From a checkpoint of a small image classifier.
Model: 1.99M parameters, 24-pixel images, arch vit, norm layernorm_no_bias, activation swiglu, patch size [2, 2], layers 12, width 128.
Training: muon at rate 0.0087, 9200 steps, batches of 256, held-out accuracy 57%.
Data: 203450 training examples, 11.6 epochs.
Rows from block 5 of a small image classifier, named by matrix and row number. Rows with one number belong to one neuron. Each number is 128 + 32 x the weight over its row's rms, rounded and kept within 0 to 255. All counts start at 0. Numbers have three digits each. After the name is the row's rms in percent of the matrix's.
After each neuron's rows are labels from the 100 images, of 14848, where the neuron reaches its largest size: "responds to" is what is common among them. Only what is clearly more common there than usual is listed. The data: drawn small creatures on textured ground. In brackets: how many of the 100.
# gate: MLP gate (model.blocks.5.mlp.gate.weight, 256x128), inputs 0-63
# fc1: MLP up (model.blocks.5.mlp.fc1.weight, 256x128), inputs 0-63
# fc2: MLP down (model.blocks.5.mlp.fc2.weight, 128x256, transposed), outputs 0-63

gate.7 082:117173120154109140116094147196122163142160195123097149135095109112177093190149184155123158162098131148125144172174133122135169132127121143173098093170101084114191124157118099089106130158105072
fc1.7 081:184143137120166106119161120102194040067130095090112097097078138133095176112136119177140104154174150135139109138182110117145069108172138135131129194111135187134169131186110140159135110124153169
fc2.7 083:129175148100133116071147142158124188165044150128170140101103175115157139101097133102129141107111124123134118097093165127137126165088129162175150089132106122092158119091174135033105146094108132
responds to: white (97)

gate.105 138:188167135065088127154182130100126100150107114132076093155145117189140130110179153126131115042147129107141152098118143115161141116116110151088168115147136057100123119081122179132116108148127117
fc1.105 136:162138179097078132135122096084099172125122145132125135159172134159163186082123126152057152127153134116096147088087082114135111135137124111124208156035098113161154198098157159153136096132138121
fc2.105 145:131137124153076129107171134142139102144076153137072136150094089141133085124106106113100126086133146144147078121079167093155092145151145103174149103107128088094132159144132129151101083070159192
responds to: small (56); snake (26); grey (25)

gate.29 104:125182175139128126130108134178182074125179205157131135145114126181097140143118131129115115120148094147075112171160127094159150172135092163125132106133085145131117118148167111144120129123137140
fc1.29 097:114093075140139159133140151110094149157097068101142122110118108079114120110140117154138150159100092130159148090063115130071100088116146085114119163184146114163105127115089182107111139116112127
fc2.29 112:186186110149089139121108131176127091153169176095143114147111101120173153167127086169160143105182122116110149191103146075144102141159098165139183157100085097118137078172135127083161139150098102
responds to: purple (29); jellyfish (27)

gate.181 040:106123138102083136116158191113153089143123089129138189179067091127143134106074145111134125115104141104190096157123083109149120176178139162090125127121126114101173117136071137152077124122123121
fc1.181 041:137126120111117097149096153099116122189125146157145063156155171089092101109194078122096095154113166126060171138125133127168142084103136102172185137143138118150103154109131158149160097143142155
fc2.181 032:128171104140111139171141068136189074158143109132061129086145141170128100219136148123100119154111092124151131146138175137134113148112111166079121119106171176119124135174098153138110074088115157
responds to: black (76); large (58); turtle (27)

gate.255 122:114091132113113095159106109104148083080088146089133149109104108152133147166113085111156176135131167154119085132093126130111117131146119128116125136165131103186150124122132094084148128155108140
fc1.255 131:153086112130157208076103141125151113131077114092175089154100153147115075121166145128118153092109150139131181159104145123075133175106143097128128119143159122108085176151186149178105141182134135
fc2.255 130:136151131147106161151123173133154141145113110101108088200135152066124077080171151110108180134164149090103124069134132160129142077128115112131059105089177157181121083104154142139119163118150061
responds to: yellow (57); plain (53); turtle (27)

gate.109 081:142138151100117124168133145130139129203158098042099121133123125123188146100144164187134092097164187130100127098118135115148094144077185145141136127139116136102155088101141103120124099055131140
fc1.109 076:160147147146109183124062138098146127171154105075131144135142142127162132132154194199147111075134158120094064078096122105122095149033107155124153099136142133090184102063135107084123086094143084
fc2.109 074:158126095099185126126139147153127180126100118124129171150076162168136057129093158134171170056108082143159134126151142139102098113150131116058140120123093084101134157158155159094129090145144114
responds to: purple (55); spider (29); creature: jellyfish (26)

gate.89 097:103089177164090097133121073149175112097157178180138161071110152133067083094154171073127080088118153137110133118144095125097147136102098152079142144133123120135133142137066124112133085146087156
fc1.89 093:107062182122064144067117089106152140122107218132095120122185145121104135148102105119108109133134121122097146158095085136134139050155091158079136129103155097159129059186131076097106089133136096
fc2.89 099:179146197104160165150158109123129138111158090107203155120175123056153138128100175131143106136090123173092086115088141167121142164053157167177149146092087153147124132142116122107056168062118080
responds to: jellyfish (49); pink (33); yellow (33)

gate.236 104:121092116107177167143146162109101153114130077109168131145100189066138124120099123145110149169108173140157148127161138120096213075209122080126176093055130165134128098170192075200105125160126163
fc1.236 090:146129134151127095131119134121165114082137128100071187111151133165132154100129115131171097087169100122080110104134162101192063169091150172152153127180127065096150169104087131082186139102142126
fc2.236 096:096071122138162099094065120137087147111121133110144164184112168156126065130143197129174117180150131108108170123163119098169137185129068071151173151133150196083143187114140112195144119118130109
responds to: green (48)

gate.229 096:108089134090094163113164149141186160079181137125169122127081116190076163048120101172150129180078104152106189086132188170154039097169193088138152110159088106122118083107102096167180115111136132
fc1.229 113:130183147149139066171106094152165104140127072201106129127172106138114140186158147174160072033122093157181100077138096149136176126124157107115108143116138118113076157132132144110124115136139145
fc2.229 104:138139112170074148105210129159141099111131099107153123196121158140092117077133136063121159062101190129085131121057136120115205110130141098120111107116108100072171142124120085172129235133132162
responds to: pink (48); yellow (33)

gate.47 082:182131091168100091132068097131157126118072117178144164081120123104119101171116198145082113167109088156145169185185106124143108169085109147152123117146210085153114183124133096089032116129157120
fc1.47 088:116196103126137158082204129155135140109105156129107138132085154168119169111131093183123103122143090068098132136068163138161115119143171123068078137160150174073082109154124167187156121132150161
fc2.47 079:145093147109076127124120059132117152151108085182113139173137163086199091194137147132129080098133148088152095126122107148149118156118116134128130214161149091133140092122183162133071160124138162
responds to: plain (43)

gate.158 090:162073092082156075086115066114122119165134115156181160044063118156130119063149146141122123135159151121142103160163113181158154187125115111122120082113108129180162100119145111171163160136133129
fc1.158 083:133116142105103133088140116178093080155123147203184126107093178137100147145167138144153153144176089086132123166212055170162135158121108140139097096148085181156049113152115109148131136125104118
fc2.158 082:077147144167148142139092116171126104154123140121100161165103151103176156173145082140176103124155156142130128109129096137122145115056129178107119179138080233154112130162109155162120107092079170
responds to: orange (28)

gate.30 102:157175146128132159114157112114117138118112143125099106148075171096122121144108158149177156132084077154095098111101149200095157132128149125144123196113129125157062148150104134086119159114179154
fc1.30 101:125072098169169122086155110169130157097158114147180184151123128126148167169125100098098092157142091121139136169132124139150138200148112138107115090136132136047164181087177152125124109156077109
fc2.30 110:095124124084136167125165118175086144115183190088135119156188086132137146067147118160142161126159085173094125148206066083181125099116188085132171173117090146108127100129095070117145154094063118
responds to: white (100)

gate.237 120:095127196093116127087130109129118118161113121193180151091117134153116149125076159203166105057110139127125152125113124082172189137121105129147139129156133090117166121100116185103151153107146125
fc1.237 128:043091153152138130097119146177152119138090113186215144067130112141175161178076140128156135112116137180185176150092128148136182099162148144127110140181128096167124164087127153099120122125158100
fc2.237 125:140135047128176155129096173141080147098084084088022078136148127095152166113127135136145149150128130108153154192146103137122105105154166114085134191107117182143155125153148100088123099146093153
responds to: large (60); plain (39); purple (25)

gate.97 115:113164116101103084126131122151088102105128133103120139106180103189126114085081142157107132115187134066114115144064135155124170169125144114140192115108115098180133141094112170066133151151141107
fc1.97 119:152127115069131094085142132083133165099106106152130173076167151110136142134109128106091173096116150110171087153134107125140170142185068114100190194085179132101095196090157201144113126116134135
fc2.97 119:198165181093160148132157164078164140132053137183132104107143122115172162097099133134106139164113071102064086126151174098134022148123139157089154097145134095112146125103099126112114139125104136
responds to: orange (28); grey (28); caterpillar (26)

gate.233 115:163112125091082065124118080139107096095124098128115132117086153119143138107189117119109146121162245146136136136104124127079162140096088130138150134170189101157139148119115135110146132059163148
fc1.233 123:150153092139136158075142121102153051127128159119093126128122081098080126147070145157171122063138141096067087137063136080097151153111125087102107132078168091096097024149157074140157150119164116
fc2.233 127:108109168123097137141189151141072166095123083135178185136073140137144129102195145170091116088121187134172133159134139151175138092112076115139161121067174154143124139137099182154140135097139137
responds to: green (41)

gate.144 083:048080195178114122055133115132136107148131132162107127092076140106129167112086125147143167161162169070101129117176111152100073076126149163162117128177144158161118135150156109116051109123126156
fc1.144 074:154109151150152121125159117095149084149175115114149054143120147185103142067180162115133139104148104113175140120133086153160155147168128117174141118059132114159100101175119068106179097130142116
fc2.144 082:143117132129113099125152109157140141085059119169140150159117112096132216107068171166109147104167119088121152076152100173107072082130134168184155108166094166081127104147159129228127134168151124
responds to: yellow (39); fish (31); grey (28)

gate.34 072:132173159184175175142133152100125109114090162065144202090122120129151118094121125169164063175143129175163047164088143154131119152117095136157145147102116097079158141122102112080155176126131142
fc1.34 071:128223146123182134170180136150098146193096103123108104111120110188084132061142163115104126133150067129169130147135097034129160187098102118084144095154128135111089144140162132160108125138140134
fc2.34 076:137092140061169125113157130129186095143187110114190141124072138175100127184178128093135091149061129130120139151049082143164120070143089079063126108161113131177101146081177118123098074143105085
responds to: white (99); large (62); plain (58)

gate.64 090:100127179115098156060128135097163108095145172137107133161129125116125179154119124094158130142124170063165155166093106091117099081075099136090121121135113045144119137054155109139118093113125130
fc1.64 092:054154116144111118181129124085059118166119091124104112165148134133098144157169110162159160118138113105137097181117156158131119095178108120149147103120090114115148189160164178081204085095103079
fc2.64 081:092160076092155098156140124190132139138085094100132041120116140131173165114133069073138129148084126073114161147107156174102140191151081084091078132173127179127168136169123141064116128150153136
responds to: white (30)

gate.251 071:123138124165208159138174146154141158150141122060124132167111121159121115088130104188147070140127153154148129111144080140126072115171101125162128141114088121141160131163144075098145168084189130
fc1.251 068:100187106136096099134177170135101145145106116164137173157082119132114111093120126153110088105128089125154174093148089121108104105094092147147139168081170184170184164127155121156148150115148091
fc2.251 072:156182153189119074106139131138101179082098104125132086175123122121130108167140149144118119098100118113129113116104153147096111169094101143148156118085119104195148139109142078106156091134154131
responds to: white (52); spider (29)

gate.76 090:179132108175112164115160141085103141160091164097165090170117097100143098108210142026170161129112125134157115087128109138119106131142145135140128115125147110163124103127114090155139115140117129
fc1.76 091:141124116150082149134161145126101110162082145107159092165143098102145117097164138050146137151070137139142126100124097129122110114137171107143146125171167089179120095136112093149131072115087117
fc2.76 094:117112117136143076192055051078110147171114163132120102203140151163143139135163123101176128088108170185143130105160059140141146105137135096115118174122114175142048094138133137092147110100138118
responds to: pink (32)

gate.63 044:111070135128122124151140113180155113152131086142136115101187111106146085102103099111131110111170124052089207127098081160181163079125149123109125137079136127112126108106227117121148117121087092
fc1.63 043:116160118149092128128134130160113174081123136178111166080065191120132211151117124127121102101095151148143107114095167097104115135076145122078103088088112144114157143149118071154087124155184148
fc2.63 040:113117075168156135100158132134102161166051127083087190121071100178144130145129134153102162091192208104135062112146162124102146097120153090049115106129133165148146112144123086129116153141132084
responds to: black (100); spider (30)

gate.230 119:105137178133095110110142091149137113114114116074119136105120136152130116109066100142133096156143106143124153180149158101139104083109189081163131152115151162110099073106092073106136132067112163
fc1.230 120:100194155093177131096168153103079069164115175168147120187089113195127138149147150103134126163128090107136064130139076113100092192150173121139108128154053080123094172142153125181100075162189111
fc2.230 124:140113065164121141191085108165115166159109119120078102101105110110117127175141116151098102078094133154117150160112122214178111057105170112175149086169096148103125143129118124131138124154122162
responds to: black (61); plain (50); jellyfish (32)

gate.51 060:114084160144136123150068082104070155161094164153153167162084120132116059143063116159132100201085125119127133125132112144094051113153159132160111030094144111151157150146120120128102136105131155
fc1.51 060:073052159158080134152124089098077184198088132084094160119130168120125138185053102111120101175108106114105149150121154151165074135118127095095105081091178111157128167113090093114117107153103134
fc2.51 060:148129125163132077101073152099198119128130146104135157079166134141187150074109141145129132126138126157104121145145136141136122150090090173088162221133122079120154138139097119125188200070095103
responds to: large (64); yellow (48); coat: striped (40); turtle (34)

gate.129 083:166126146169135130120071161152167143081079126161121179202160086176105086137162120148132129139115097156171107142100113137169118088121157144137117118112124159138123104064107079114124136081180102
fc1.129 073:090147119135148173090087133126110125145113135094122159111158127156139063122198150136126145093096122104145104163078126120157180117146118104096114165111148056113091126179108131148138127131121094
fc2.129 073:114073149120162096132145096133127120093162188097066093156147100141108137116163124114106148101144122159132142112178155104131131101153135084155228110114126145092130103165129144119141129139122141
responds to: plain (36)

gate.18 096:093129088152162161089153070168143102169142126108172133094093189117090105143131067122137100089129132119138123148159080114139096130127133147122156074106129159042113061142108138128184150162143136
fc1.18 093:136121067107115140124149020155083117140103132193129150137145134123128136090122077126122129118118127123115186169159083095135136141174181138154122075179152153154150152153091142149172143152132123
fc2.18 094:106136159094127144038097163107153129134072115076073116151167130166099137145120104186091174092159110159110196144149107115113145162082124130097111122096139108130076096124067175113130100155112181
responds to: orange (44); butterfly (32); crab (31)

gate.110 115:136122064069143138152173133107130076122121150125148155145157087124104152111129086121120140043105120144123098127120144187102084143209134131191108174133191140129150154142143096141106135181166185
fc1.110 107:067101103114123087163159110120094129122044114151135121134120105101073084120161109182103129113150057132137110101118044141105076129103127136159128101176130117120127156148104182080117132142140139
fc2.110 110:150128209148150113145117134149129123174083098153132145094127087213115117097179132154137135093173111119126117096113142069136149135170171113142083041192144130083111150170117133055102124180129128
responds to: snail (56); white (54)

gate.250 081:191202117166146126138110126100120108105126102096174170110120142123121141084086104121109109160118157094166174129103119110100128094111169163103108105058104152106179145160183194100116123152152106
fc1.250 084:097089114126136080075085152134090166144109141185117143113109185126138133160155115135175121057064173137136090045127127120121109149110130108082163172156094123147154118095130095096107108116107151
fc2.250 085:099121147146113062120174098157081146104126151159094158099112139098181125093064093055093133147174191143090116118119173077082112130152160157058129140139116125141130150149067079125149117160182077
responds to: large (61); black (56); white (26)

gate.200 058:106113105149117134089130229125140157132154077112116124160114134171172121126093110138087072132115079094098105127133145113128128146147139151113205096165142099140103089115100097170144144195112072
fc1.200 070:164103126126146123121076137182150173148092106162164100145094125088119122077121137097115115158137117124081133160122070172157100204115131115098150170170094128158135128123084155133124087154114208
fc2.200 064:121128099118090139096130105118122145129115159097121199125150132125134081116157118144117136096219118187143168155146147126096155073108110155184133137075136153125105083137187123126106127119140131
responds to: jellyfish (85); purple (26)

gate.12 052:127103124161051175095104159169161106168166129181103106139114117140200097156069159086158135076120107125134102073128187185127122116136151108083155152102146113136116086128135142132097102122146094
fc1.12 056:130102125151062104165117126127138093156222136124171113126124091131130134169069132158132148147144132136177119082098149122111168157165128172073055078177165073109139128103125100145086097168113108
fc2.12 052:112053213126145146129140079152151119095131145112101133194093114149144175155179140115102133176084118104153162128132067089183174143111118140113161113118120127114102088133090127091147129129144123
responds to: black (85); large (52); dotted (42)

gate.223 108:099157114144108110164124084099103120147151094111098135101160130143124137081172150121133111151105157094136130158107169113098067175095138107147094143132169136074079100056173149105189062156125128
fc1.223 113:181156110098066095134201138148138192093136127137160139120129155118146163057172160155121155066096107137154143079123126123083124144222098130108133125101149144141119146197177139103130160140146102
fc2.223 119:199128139123074126074142088108157063157149130146114169107128067090129173126162177191121138121067190119124050155126112112156115163141154158136168129154143115192108080105170105138099101143092108
responds to: yellow (48); pink (30)

gate.207 124:114139096183171101105133115166185078182110139119099112130148131097030101071101137167172114130144135126058176152168060086161109136176160105125118105159172112121125129140105130116086162099068123
fc1.207 128:125166105161053103138125179089141072105094140149086130092057154196166116147173159129113162132053122152148101111176174081041095154113090120112137166083174127155104140169122117140177175131138110
fc2.207 118:096152071151096165112118123103115135156023143127093124108120074167118114142142144140155122081179130155182108134139146083103195130093144153097138097156115202090161134188154120110149088121116121
responds to: spider (80); black (39)

gate.26 101:135121131085114126190083160089149061114168191120095137120087129118132155097123225151153137091136133104146138109166119140066123180188132117061146118092111069097141137172156102110098068142136066
fc1.26 106:132134138119161141159131145078116064129196114136127194068133161144093154113115122138140133101174158107120128087148111116116095176200156185123130117099096093103158162153127098104085061134109090
fc2.26 103:134089127183103153038087086109088121123104100080140102079060108160181131140145067074102114146111163140178078108157176149127102145152147084173117088149120105086195121133110179100135143103119194
responds to: scaly (43); white (35)

gate.122 083:162090079069122155146137190085075167183167057084136182157144096149109085118096105121141101152135138155146129182143125148133082087102093121124156162131137139072068139057085149150129092083131087
fc1.122 079:116111032153133165132126140122101152167182102093127172150173147123144139125119101107176158149061197083135172121133128108157119146135109094101119160120158061153086149088070186129147132119129124
fc2.122 077:095165165168121131113079138157160192132102107117144097101087172157157161181041121117108173162160076152109129105195158177096141105146166125126116120119135154134085109157125104109102096122167085
responds to: scaly (59)

gate.112 122:108113172160141123125132095147113127098133128104132130156122148114079137100198145108077130135070127090145157121120087108117106135102160162106195091122124107162149139102172107104157064144079116
fc1.112 109:127165150154195127131083086081149095121156117105139168057113115136109158117107141181151096125138154103131094181176099116094156140074113081122106155124089126023131141064124162157115153168141167
fc2.112 113:115087124121073113116193154133082080150152129147090134155119107162127112102124100123112106128136148218136144106138146152184092109140155112118094117102132131092117124147158141117102134192154143
responds to: plain (88); large (55); black (34)

gate.148 082:114115115164179104146169104130167109165136181128165158094087127154112102092101185089126132124123115155176141105092100156100117117146037128146128158089070082166152139144126040160151114147211107
fc1.148 079:121120119124120078121165145134167105172131161106172165115106143156114083083099116129127112111180121161148097149045084148071147088165074070104114167134033132107117094125147074178157118084219122
fc2.148 088:131150182133089175155090093135068174142159162113119078127070143154118114155132135151174106131107164108122109133129115151112139140110146109112137103165203202147067171126156151187127151129147187
responds to: plain (51); butterfly (33)

gate.190 132:109101119063145066091128058150110159169163119073139102153127117119165103150098090084172117088091169097113133112078111145188127174124129187123143118060117128157150139189139107124167112059084062
fc1.190 131:155128141191149118136150182101112099086183172135165141117125089095133163128140140107105163168098135051074187146096056133097094087112194132144063108112137127089139160139201119161151115117126187
fc2.190 140:064140124093127043108111049144137177162132108109092165125182158147163160135112093092116166055148143173094096115150098144120171152118131167136110171067138157152156147114097114146091188095070086
responds to: large (61); plain (52); purple (42); creature: butterfly (33)

gate.4 111:081129150175088109080090079098107124149127040109131109133131110076148109137102130094097105199143132155147064112101169095129116109105133170124133091165111133049099149129110124097132116108065095
fc1.4 116:139131161141117087126111090165127171128093147107109178112109192133139121132168120173125190099197105100089111089175121101166089138185194113111153104137173087118084116128158141169094118169147103
fc2.4 109:077166105157053134084113167154183106109125072138131118087174116209176113125112062111103148129081121140167122108171071165072125137158166148143172191136085158195159109131150072168186074180111128
responds to: large (69); butterfly (31); yellow (30); creature: fish (26)

gate.48 084:149124145142192128094083130127185177130147152133155092129065122123180124148130137118149118114140136104164152124134115120135082167134079143142179034122168145143159152174178113092133126097089129
fc1.48 098:150119145117116183128116083061168056113104097110138101106088118136133131136069154081120125123156131117114066093126162168108165151079150198177158123160120161073153096075134139162111124170164137
fc2.48 076:106130142105073201080197179128159152150057131215218142115195114118142159139113164105146087111138111113157105114098163125106157138097164087160109108138117107086123150144175170138137135100125079
responds to: white (81); snake (25)

gate.1 125:040151105088074142076141113106105164101129141119169149127100112094144122130175094109129112184195135120078112130151157174146140160139148166128124132133156119140106100087089058192090098094150156
fc1.1 128:193151118101165102098120110174060153117166142120149142096143058174149154124095114111175154184110168140115144132122128158133103069122143134158151146108140168097125114156101106150139120120163135
fc2.1 136:083105112135160103180130075069204116155181137112162041091171117077149138161127168134112085122129137136175133141170148140123107152111083078133126129091105111127080122182153164087091094150091159
responds to: pink (42)

gate.248 085:145147184137153098107202169083117074114074157043171190213124188102163145116134114155162041155176084133126176100076127113096108136144079152166154156127093127121123133110146146153148125164143123
fc1.248 083:090152130104143098126123088097058113100140139147097086166077151077100036162178140037138110160128105100143155132156107126149159153116135167091109128026136138136132090095114158134067143139094105
fc2.248 080:195176119052127136116155159142126105126144092120181124079117101101147109155080094146139141059083119152174108108134147165110135139160094096149154106158119145124164143112158165129110160158117147
responds to: black (74)

gate.141 065:148139156144133149092194130098107178103126072098140177196083163076138171122165168186133145144085159112084104189168181150113128151112145126137136127182139113077141109163118189105129109140164142
fc1.141 064:070162159103141056135148136185127119125127123123129109119137132144176073122119140079160133163174150221106124139137081169076144065196141077132134158079097127117119090089136132124102131149099126
fc2.141 062:112163077118081169149098174146156156108175105098132150153112161165128122120119160180098107201138097101152078137098093114110100168161110094150114137198124147098135087122134163066101086159107116
responds to: green (50); spider (35)

gate.115 080:100162136080112115131102185129100099085108080158144100136114180068189090138161132113076166197147133183116122074166139160119136188152125107152091168132140135171137127122151148099100134109106113
fc1.115 086:202136119124175097085168079124109071091139143119111162079161068164119119111062116083148100093135139089121157166073136098109144115098173110145147132141149120142154118106114114163107093142171107
fc2.115 084:096102174160142101143120137092117105128108190093150107107117098078164112081119114103178108069148142152125068136130130126175125107189058090146167095121147169136135126177169128135157164153127149
responds to: large (64); scaly (36); turtle (33)

gate.80 070:160133106122063158073172061154129101151156113152144176145190116116131151080089144167088130127099144163152107162194143120080055105151130144110137158111227117152155142118176115142132149119128112
fc1.80 076:099106192087162147082177143197171170099186103138142083160094110171157138115097154193125132107142117067123107099139175130139097138067079173097081178102107166111130101090137169129124128076106132
fc2.80 072:167121161144174146183122180085075111173117096129113165101131101131098113112141090148142111139157141114121099135173147174203098148140082169116160130169141186113151148129099104172114144109129211
responds to: green (37); crab (26)

gate.227 071:128176148102190139094087149161113087090139137094089180137116176132135097126158125074113127162109153146078188181122180167166143145160207146149130147160100133150177152153117139162098191136093132
fc1.227 068:156186139138093108126087121117157129184129113127184114132163134140162096096102142093094087140089160121204061085150054095093147101116186158076150140120138107117096145064154132127138121132142095
fc2.227 065:137136085190131164103112196095186140115138108165117153143106126121197124131158147085114169067088167159084180162081123089163146106129097058149190106158092141096151161111053104081121139110106161
responds to: jellyfish (51); plain (49); black (27)

gate.153 093:088025128141097142140130137183152073131099132165126156137098122134108107127113108089125112159122083116124118121116098148175095078130161130157150081159148110103127130116128103185117111068109080
fc1.153 093:169120166086108172166134170059103152100101048138188119148096090147035080124111130176085085116118087170194120138183122063120134142086139137177108076107116104157131099102141131104139081117092106
fc2.153 088:140118166153142064144095127102169104110122062155104128143156183121096158103147130080134147161136190111122117129132196068067064178156100182108153128127144146106132130147165129102115145177146103
responds to: jellyfish (86); black (28)

gate.142 099:124064116123130117136174158125202048195158090121121096136145153125150170123143172097133189171112097129126158112112125147150163099141171074123161104145118136111097118147127125107100111158128147
fc1.142 094:094127097146125135147151123069096103136151124114104066174136194145074089147165113140090203174079127085123125123111107147097166099081135090135136146148120108156087118074139107151081149088148171
fc2.142 104:100165098085110130127110099085148148105094082149139125185123156136170114171082116153149125122153095074100083121098157128159098073126078135099083102170114157107131130058125135129089066163219035
responds to: green (50); black (39); butterfly (29)

gate.254 096:160114125150132152120124114124125167141125156157112127124123093164126193119160082104183222142114119197111178137142143108167136084147151109157142139139136133182147122130102092111081179083104104
fc1.254 108:160102070091110123142153192118121083092107119160172116101127098112153168134101110144128112166138126174137137130165055178088080147170183153168071134153125136064153126088127075146144120208171140
fc2.254 095:114146159156117140103090130088155212145154108115128089101153180127144105140098076131172074104110083115179157099100169107100113127076119136135087142105097155114115182160065100141092198105109093
responds to: spider (51); jellyfish (41)

gate.193 062:121166066143114117131139211165134114125147084137123135071130078115126095067137166124140109122138108174168132118145130140165178146119128170128090147101167105117190103082184157192155152180140113
fc1.193 059:111134081129119143112121167102146077154138076109099131093154049108142102089129170199148131144133093134165138148141133166128159139154115134110072118078134099095147125124169154094172088172122158
fc2.193 063:126116149124212196120079142151106174122177142094172158139127175102120195067118109096147126169129075144161126125131128145136172120141102171165125109142105107097120138124207147170115161116074142
responds to: black (100); turtle (25)

gate.145 067:087146093095133062137093159170160162156123090174121134063121139102153128065119183106127119118137164103189071157101087136122121145114141127144143172162184175096150170141136100079126132113099149
fc1.145 080:137177095174118152104167195152092110147149157162118134048092133065076118148132141119156232148119124094150133064110094105174125149096092144135135109161128134143085125139148079174095131147123118
fc2.145 067:066136148102109077144102090067126122133106117083189126144103087160169159087151095133147165156113135172175100147122072104135087120161158110141079106185129113127085142136101096090169135080180153
responds to: pink (62); large (62); plain (58); creature: turtle (35)

gate.150 114:157106152100133145217162160157126063179130144123154082152145081125119120117067130172133142165124149155151158183144114144142144136092174115133067151066152123136117118110132155094136127169136140
fc1.150 102:098181086158092145095096070107091150126081172176144180176157158137119110092098083134170066140168147105150125174157155124140071099109166115102089113101062108108171128170064138112069145120151136
fc2.150 114:151153118140101104131133086111156082146122154110140184110082126122119063145131135134144086108125187122111125128117123111149167164073126095140114115163133126142134175101117119177105139228131077
responds to: black (100)

gate.5 056:135129134054080079122161132121112125128123150078170201163145124137124170120181151143169189170082149046112120151188125159149152098068125151156118135162141147119087110078160148150196088190127142
fc1.5 058:139104087167127104116130070102083099107160094094112118102184130071153171144151102184126129105115134129165194124094129069182148111163167211140109112106105107157162109154150160154130091156190102
fc2.5 056:106126138084163145132064076108110061132037058147162095092171117139100158146116130096121147112134152155148102104192118150110184143171163110110099131164071143120094138103144153184128085113105115
responds to: large (70); brown (45); snail (37)

gate.79 065:156103125096153101141107061186102069121061075131074132107091133139100075168074158142098107097124157160118128127100167132156106158173140136105142079104109136147145113147099090153122134117127134
fc1.79 059:137163095135189097141114130158110120141141108121107109118155125158135140138072149125151121176140149127053155129091127116170118098177121104115175154120108124162092081127103140184141136193151093
fc2.79 057:132131138132164105142084178161143110067143128146122148093170159137115165142104092085115107174115209140122120114105099172137108163117123118180181147133066119202106093125095092108165107168137081
responds to: spider (57); black (45)

gate.217 131:086065102132126199156121119189096114169133092163144170140093132135200117131153112164157098108131159140168124148112153166080121050102158141136160131159185151151156143170136066122127122136099117
fc1.217 113:174192114115133152128112095095123106104126154086118091111145094158124156179105117111122150108196098080146149102193132095174097235113096149103123093104100144149164073122115147151136164159121173
fc2.217 123:107145141167105163152171117163128129115130036124147164139075136178194108092170089183147112195123145146098073170136082115097113103157154096178163153180116173081153139107132103119155149136049111
responds to: orange (38); jellyfish (32); grey (29)

gate.3 104:165114170125153128136102215138189106153130134123145103132107118113139132104079114136110138138183168108127130098090149090129116121072155128142083108148148136115146145085158119102066103087098078
fc1.3 109:136095167078162150164077103120147146084171096123132055137112139117081116127114118074109057106171090173152114084147114135164109132126162123161085098130111149151140138082146129152115141104132099
fc2.3 091:101119147084110107211160126153140113165110112145181114117087113175114147138060127149112077127176098175136107131074112110128131111118127146148167124136133107102175134137161130115156168135192106
responds to: plain (52); yellow (42); pink (34)

gate.238 113:109112152170155074146136127166114106131099149116130139133119135105079108152105131120144182185144147119114134169099123090086086158094132106135134137122151051098148144117077142090131143131056169
fc1.238 116:134148113134072142141116135129149154098139164147151162149115151102130131122071110133089133184110138133185060127172147126128127076184134169148205140080126083154182146119126065139158091092140129
fc2.238 121:095142090147162062074119156130131147175145173110174146053119144112094164043158153181131108118134177117142140120133108068131116173120188152113148125130128155129152112119088149118192128131150111
responds to: plain (55)